python train.py --encoder_arch="efficientnet_v2" --model="image VAE" --dataset="simulated grey scan slices of phantoms with and without marks" --train_examples=122500 --image_size=64 --crop_scale_min=1 --horizontal_flip=false --color_jitter=0.2 --bottleneck="kl" --downsampling_factor=8 --encoder_norm="batchnorm" --encoder_activation="silu" --encoder_channel_attention="eca" --encoder_depths=[2, 4, 4] --encoder_kernel_size=5 --encoder_stem="deep" --encoder_expansion=6 --encoder_widths=[24, 48, 96] --loss="l1" --latent_channels=32 --decoder_norm="batchnorm" --decoder_activation="silu" --decoder_widths=[48, 96, 96, 96] --decoder_blocks_per_level=2 --decoder_block="basic" --decoder_attention=false --decoder_upsampling="nearest_conv" --kl_weight=0.001 --init="orthogonal" --residual_init="zero_last" --optimizer="adamw" --lr=0.0037 --beta1=0.9 --beta2=0.999 --eps=1e-10 --steps=5700 --batch_size=128 --epochs=6.0 --lr_schedule="cosine" --final_lr_fraction=0.1 --warmup_steps=170 --weight_decay=0.1
Rows from block 7 of the encoder, named by matrix and row number. Rows with one number belong to one channel. Each number is 500 + 40 x the weight over its row's rms, rounded and kept within 0 to 999. All counts start at 0. Numbers have three digits each. After the name is the row's rms in percent of the matrix's.
# convs0: expand pointwise conv (encoder.blocks.7.convs.0.weight, 576x96x1x1), inputs 0-47
# convs1: depthwise 5x5 conv (encoder.blocks.7.convs.1.weight, 576x1x5x5), a 5x5 kernel
# convs2: project pointwise conv (encoder.blocks.7.convs.2.weight, 96x576x1x1, transposed), outputs 0-47
convs0.267 110:433516457544412454515479518538438538514462436555469530494454474458485451477531529496469494450530469513468555522535510469533473625497511502463448
convs1.267 099:513510508501512551475518518519553518491500534572557549552561529549582556519
convs2.267 104:506536545497484488475535522484477458494587501419489534570499423541506511532533535479480508509480505551521503525484533527488433514509449461520582
convs0.268 089:511478421502437502521487460547539512510479510553463512428521414477530488487534525494481554486497529581478504435533515499487557457540423544496566
convs1.268 092:512498496485479422453438414434525518538532561513505490497468463462478471448
convs2.268 081:533504410474477458511509453490428504497388477471455479477483531476515531514504467495509457455550448462476492519483394511507585480496509497513428
convs0.269 118:501497433506386493586453477423490521498499485549487494474445530498572520490494512488505429486446570565502530540564488480475559526464517518486472
convs1.269 093:490441478483448466475433484447459475437485443480441407491482497477490502484
convs2.269 131:497627602501586503508545557466523514538462496497567489506535526497512500502492492479513546515445577471494495553505535488499482529455486490503392
convs0.270 104:494398487517405497444555508565497529566554495495399515466504462451527504509503513475475554496488487498491530505575450487506517505489370521494586
convs1.270 113:526510550517510525432500489474559555546444425436492504481428462464492508486
convs2.270 079:500568469409456503534511470535557455495521536510438526499508455515469568517475469536478514560477534509489610519545508573522498449486585459502528
convs0.271 091:474603457503459453536574506520437508463479490520540508528548545476523499489531548505484484435573408504479532561502575491529443533417535486504486
convs1.271 101:529563458473514542565438464531505522460484515495450467540505437463542556454
convs2.271 105:488507544533526552475561493521528455524541476481488530511534493512474493575570583504456483484498525470549446573474526554481525487464490462564508
convs0.272 127:534405479559516498511490534458590525440497517436491530476537619475500511467544521578436498520493548508485512547483502486505505459577459514462547
convs1.272 121:492523509523507464483515556534480471490574531449417450557500493492540557569
convs2.272 125:516430499530562539477495521498555456471453479562471534498432579539496496540539548557463460489564423433517454497551573547472583492464452469539485
convs0.273 054:500493553489514518462485485517516428514501555546486502507467474566473552554514450506547487547526438492520416528591536521452496442551525432551530
convs1.273 064:550512471469443530492481437465462464479447529482438493499563511538554560552
convs2.273 137:495505485491484435574493450484504582514505519498520425504463469413541485435479474477565498537509494479460542490495493418552473548524471549460503
convs0.274 089:427501421516429478533447499584488514498424477549480516473414457471490463496518511504493531464606451523481512524556495477478505508517562485505555
convs1.274 075:508505490506508483484523490496518526679532528460479514502496495501518498469
convs2.274 115:512514371507440536513562511477483491406472579502444517480458505522524539512481475513506546491540475515494496525491485511500476457451401499489458
convs0.275 065:466489327523470482536519551491562458514499467581456480494562494548457499535504503486515511510483468567491516531554575470465494569520476485517388
convs1.275 074:471477470438465514524474456417417540472558552501498482527486484520534439516
convs2.275 065:504507437573426491578511494467481503543440539511481498530505549485534518502492478528468484498596470430521503413399429529506518442520576522559490
convs0.276 088:497526615513491499555535545532491493406623492501459507535537548509535475499507485492497541458528496524513519468564500489521485569518474448500384
convs1.276 086:526506488456488508471513512484586559515558535486468390551504550470490518485
convs2.276 099:479489556559512520478532510525528469311640459535526507521609557526518501495524524529493547488532511518496518530507555540497453493470486476497598
convs0.277 065:528509650491446500524582487504418503465536469494517503481565475505501482467525492482523475475564461554505529420480429480557519539493453514473524
convs1.277 094:443451447451465515501506463493541461500541501519438506550509535524486418424
convs2.277 070:461467434513482560461531511549466525477462461518509481520552495510497487563498484556451488475537432525501487473440421512510536508446478431523387
convs0.278 081:433539499531551466482500454520479491477450480505579491492487601476435496499478503531505548470524459450484514620550530484486428419538471438494539
convs1.278 087:473446437441433543499542529520434483496477427515481485509481485504550560461
convs2.278 059:522524482523556530480537482533461433451426488514659529566441497565539522530558519534469520517440562576517511521440530542487507480595553510573556
convs0.279 103:504517505485456504583570422497498466526470518492532464500468592536434537523474467544469438503490371602509491546552506493494459523483509525504496
convs1.279 117:444465471513503444489538547501445500517519431475560500481431519508476456417
convs2.279 072:490514455474555509442540478503481523507553499447543514504478441520491503529496525491497522492443622590494526585479588499508413576499554470497550
convs0.280 102:484407430500369482575474503550461513600452489493540517467423473476443488472524524502512517479485497506491520462477487477545494487472440554505564
convs1.280 093:456433482471476479520488437501570559599565516483502531489475494463483490523
convs2.280 103:493559327474441517555523499508519522433423552554511496523506462487512545502474473495531482499541454505491540542469480512502509500482421489475445
convs0.281 081:523526594490518523474455430585474480591429507516439469475448408532456516494472475485564514458501505572474510532510456510502435450471478522510597
convs1.281 089:497479472480486488482454496503453462522442545506499396520524464451403467494
convs2.281 079:510405496506511521546446514506499562415556446522590478506544575488519491500487517493503462507626498497520477527506510452493465507553414513521551
convs0.282 081:498428472507487502461403509473466533503441498529496545424510405449521497462552528476504528448485586517452512477456466465481533445509568569448479
convs1.282 077:523509509485494502486548458475546526576461410537516569457439524533509452511
convs2.282 075:478425365451473474521528514518496516424542502468447504520460517509516499489496477479515490565514567492506545636451433497483485434543505505487469
convs0.283 081:488441448491522492562446496530495515518469496571524514445579423470538491492513516531521570452483526485477531348487486482518526549490518521480451
convs1.283 077:448504611534506494503536513553511540563546496521544557509462522517527470456
convs2.283 067:491400439496552446539481511419543515490541510520396506506445537484522490503494507515480483539572485441493498553482558493505534471526475528490508
convs0.284 104:486663490491443492511559469564440496499493513560461484536442516524506517498481503487520496466553441600514519475529505485509500450436504463497555
convs1.284 081:455448467483499458468463507420504467480497474462469460441459471427441457477
convs2.284 116:504395492500449521557381486477412480508477487397453497515436516525531508524525533477500450475646469463495487498487444505483483526579508508515448
convs0.285 205:529446477487499512478459530517547507492573489477568516512502561500503531497500500515511559473382536460488513518516446502520478434458376483510381
convs1.285 155:541558557558577551558513530552465461457475505515497501513499545555518525529
convs2.285 154:497485437523400499535480567551505480429494489581464510493502616507473496512523517541489439509567478449494496452493465520496492491461380482514434
convs0.286 082:461542512498535484501561455570462470520460548465508492525498519518438473499543483531506454495579406569493484477469526501532380501541341502520588
convs1.286 084:475465451431460455469497470440477463493429504520491422494467493456450522451
convs2.286 089:506418403456499502533454522483481495534512484507478487565563534527498500505506576480494505507590445486475457543472433498459552391551426524492433
convs0.287 091:489638516475498510547567479562459475507485507537455482556459487515470524508478490466513489493603405571534492457506542519498462490454542438540538
convs1.287 085:507482450493491497477478506484470454382422461477491417465487494470465491502
convs2.287 128:483373470506535459544390449434447537488535510520442453526444447475505497470480474413532541524567460506475528516474491440502484499588494567465519
convs0.288 113:510551385537551528507439443468463499496450480477544491511427485482498453491493501529504471485614595458489506575361507491469493504513428486483434
convs1.288 108:474440423454469530560578530541527504462561526521502530485491472494447473469
convs2.288 105:512501551484539511475494498507541500557521514532546504475449430518468463476504498496519572488366544575524506490466489508519459538567623520505546
convs0.289 105:488540553510537502512533536601458498554512510487497490513540569505471481494502491480456532493569356489505523527481560483501481549544420517494592
convs1.289 102:569506399499511554503459489509443417550495499533466502507521525483484523446
convs2.289 095:492420474504449478479451513499505523553469533535473489532483486451511504450454474561507408539516424467515521472502409486524544566514506485502384
convs0.290 090:541443434517453475486462516417487549456490492511512534471523519438578485474565530550433426493501542572465561483451429474462539527521481529463563
convs1.290 095:533505549505504501471543529498515502541483500531545606498511531529586569548
convs2.290 098:520377475490526510517414520458454492509567517510401524495465464523508495500483502482493507564582435484519543526499526524497533486613431483488475
convs0.291 099:493440521503590500533559539491543478416489474448580512529542468505453478472490526483503551496468459370500504450442535501516487536490566495480490
convs1.291 102:506534503464524534536466452501591537467459532553473468471546542443543443511
convs2.291 078:515511515536575483552556421513471494520480533482515504463541567500498510561557498522461554508444525603520496519481504520511534471552621463494591
convs0.292 135:511371507521539509438430569436535516425577472469570518513577550475480499486488501516496558503408574402495511521470518490487544550545508488495489
convs1.292 089:543508542548540542533536544520517554593557525533556563511511523528506519511
convs2.292 109:491461476447501461512503450496498551502581500539427466557436508450495507468474467457525523522494462522473544499447524432536512551529495515470500
convs0.293 072:452463578473430511515480524553493504469588502526511485550523502492537495519439483525500540540527444520505452464554514504500579453532550482503545
convs1.293 080:477512465464486518531539564480428434539511463507437422492485520496436534526
convs2.293 070:496449404518459460505530463491480527459513491480475469436442396474515499469496498494542502522499513552491530368483535448522519530499601516494513
convs0.294 089:443485641492578502481486515555500496552553496516517480543529523512536448489496509521487573504584515556504522590372399505524464460498486443490529
convs1.294 099:585453471492530546481493477505583496502508567512509445502552512491430448518
convs2.294 079:525475685490499484402551499470485511572540449411448483491598439488470501514513486502523528471497501556470540565452447462515466527493530509477561
convs0.295 104:442494518499552507492508462668496527529517523509409511473552450518525445492519503487498570468572504541503504537478485512506438526532492518528546
convs1.295 090:497485494521520516541504521517608573489578566509497479451484484439465484496
convs2.295 078:565467515423564416446493574429455459525509526478399521518550493511475433488519511496467594543606485517499534507443427541482508442478440443491453
convs0.296 100:453557561517531509484554514515479494589564498494411516465487528504469496480495509537508490430454539532493510638469475493582464449486485480487398
convs1.296 106:476441460519457498535558489439502527535553513488472563543465509493412473452
convs2.296 082:498492451430529514411525529508484544411518521575480472501447566461494524498469517496547460505469484487482528351499436449514507529484457524483522
convs0.297 094:459498414480511512516458445546542457575471506525455492462418446504457486484513479512501548457508561504475498556478465502513478495461415493482469
convs1.297 103:458560516442563526462443482497463465476526547433565543517524527500454484473
convs2.297 098:538513576565519496481516482476508477544499468500516503505480433515512469522524552484448523461454537542537418520457504533490512478529586497542613
convs0.298 086:511521440499420511526503488528458548377498462506569505550552560487555495489535527517497542438562464442493544509460582467524500556479424455481517
convs1.298 079:467516517503481525481554543490537580500566466436505518506500497441428444449
convs2.298 077:487543511440445494536449572538491456434620526541515514537625529486538526530457482525490472483475473582508550539508476506520425485475399487497431
convs0.299 094:497522543492496505564467451550515529601519479544420508457474481506548527476507526500511518450472531558462526373584534497515471465502417577479547
convs1.299 081:510482524498472481494572492438486504628490437475517571475474486506499477501
convs2.299 136:476529488462496480524567479478521534546543538508401468498541474460521512483460463495544482529492499433471547536495455491507445489444461413467443
convs0.300 096:462549626503600504472535522445484507508468485567593507501552508503598469486495512502509488463564531548492541439459463493542442475483611536502442
convs1.300 107:492477406538517509545594464514477413471457502505449458520484498521498506493
convs2.300 087:511537422516483493477506483497576452405551461593516495548490516515469455511530518518466508487486530572513481460496606533487497462462592556505376
convs0.301 075:557438501486448495510542520437450501471533499498453502480465513539462501490496506483533482468444560448500483505500440519502524525457480519508364
convs1.301 097:525480532566526544468535512432547444497499421481493486493524456469486565561
convs2.301 086:505549592504546481451561449493502495558552449481492523462489414532489502522517511488489507472472560560519485584479516537500505497497621462518602
convs0.302 076:514620524515500512461530453550434497515507517566441495486508579548473535499475479425548510466557369538501526520490521528488510502438479529520531
convs1.302 087:526463459518511474451517558535519566529470471480548391462474512518487449476
convs2.302 089:519474449564508547408472544450488423548433474540482529522468441541468487532526507502447515498554449504551464468486451571502564469538458500527438
convs0.303 107:483555478508447474553610499514481534474510483525510528506407524487501492486524525501472536475582468533470506513524508478521497509491507455508371
convs1.303 106:528513450513498488477602427464472542485522550528492528516492469473578449477
convs2.303 081:526488419524390502540446552512503475431524515498468506447461493527484462505521525540475451497558493457506506385476520530479500501462393486517527
convs0.304 087:544572473492556481501566429476489523484490476534512482469527528487479543506502497471514456485456515486482515458563702511536452448431498518505542
convs1.304 101:504438555451515500497524455509511473524453589508513551463523548420499490449
convs2.304 079:511497549477588505466569463531519484523488495496541504496485415495471507536512447525497497495406575572534493439560549542499522463539602501509558
convs0.305 091:511541431531390475508521518444436478498515467560519520507475545499523514498516506499492403478467560508509502606582506462512520524423487454464443
convs1.305 099:480558477486513465486490502503601526504550573536489431472487465535568522479
convs2.305 074:520459437581395532512493454537486416491568474491437512460485550541464546478491523539472439482460472527538488384542496585513537436502560520515578
convs0.306 104:477498435523349490540545533484408517495492476518520512485495435481492463475493522494511473434510526464511544541462434501544541497386491533504568
convs1.306 117:506526523532483490503498544411468576534528451502504465521457468540414494446
convs2.306 086:518458422417441489519437525497471465512474558492463500494493513489493516481456454507482434512578374454537548530520441520502517421502460510473413
convs0.307 105:490657484502478492522516476518433505530521457532452505496428485511452517504505492522510481422500501501476537513538558454560490479421431460506418
convs1.307 101:478488497502487521498508499496602589523599580519525523508521481475495478502
convs2.307 107:506430502470400488488455513548527483464556473542485484466452564488462500503463480508522475515420580513490500424653549512495451487501430513501621
convs0.308 148:496477460490464505563428462555537507557574505472462492494467498490594504496486503504503562484505561533480510473522487492497485535474438492496459
convs1.308 125:488474420458497491491392475495489477431487486497484398489500502471468489488
convs2.308 142:507493627506557502424464488441409552561447485443550467484497409474497499510477501420523549498403524556498473462475510457498475559596582556509541
convs0.309 114:557475543507501518469519511446502489521505509535571507545632505494533491516515503490494460526464564469507497551402504465449496472468440479472555
convs1.309 114:519526547517518537525550515513565548624526519535514540506502533526549529521
convs2.309 112:526478547492498501545397518554453494581504473443489519538557601503549491536503510498475430469552485480553494429365475522492554531544505483529424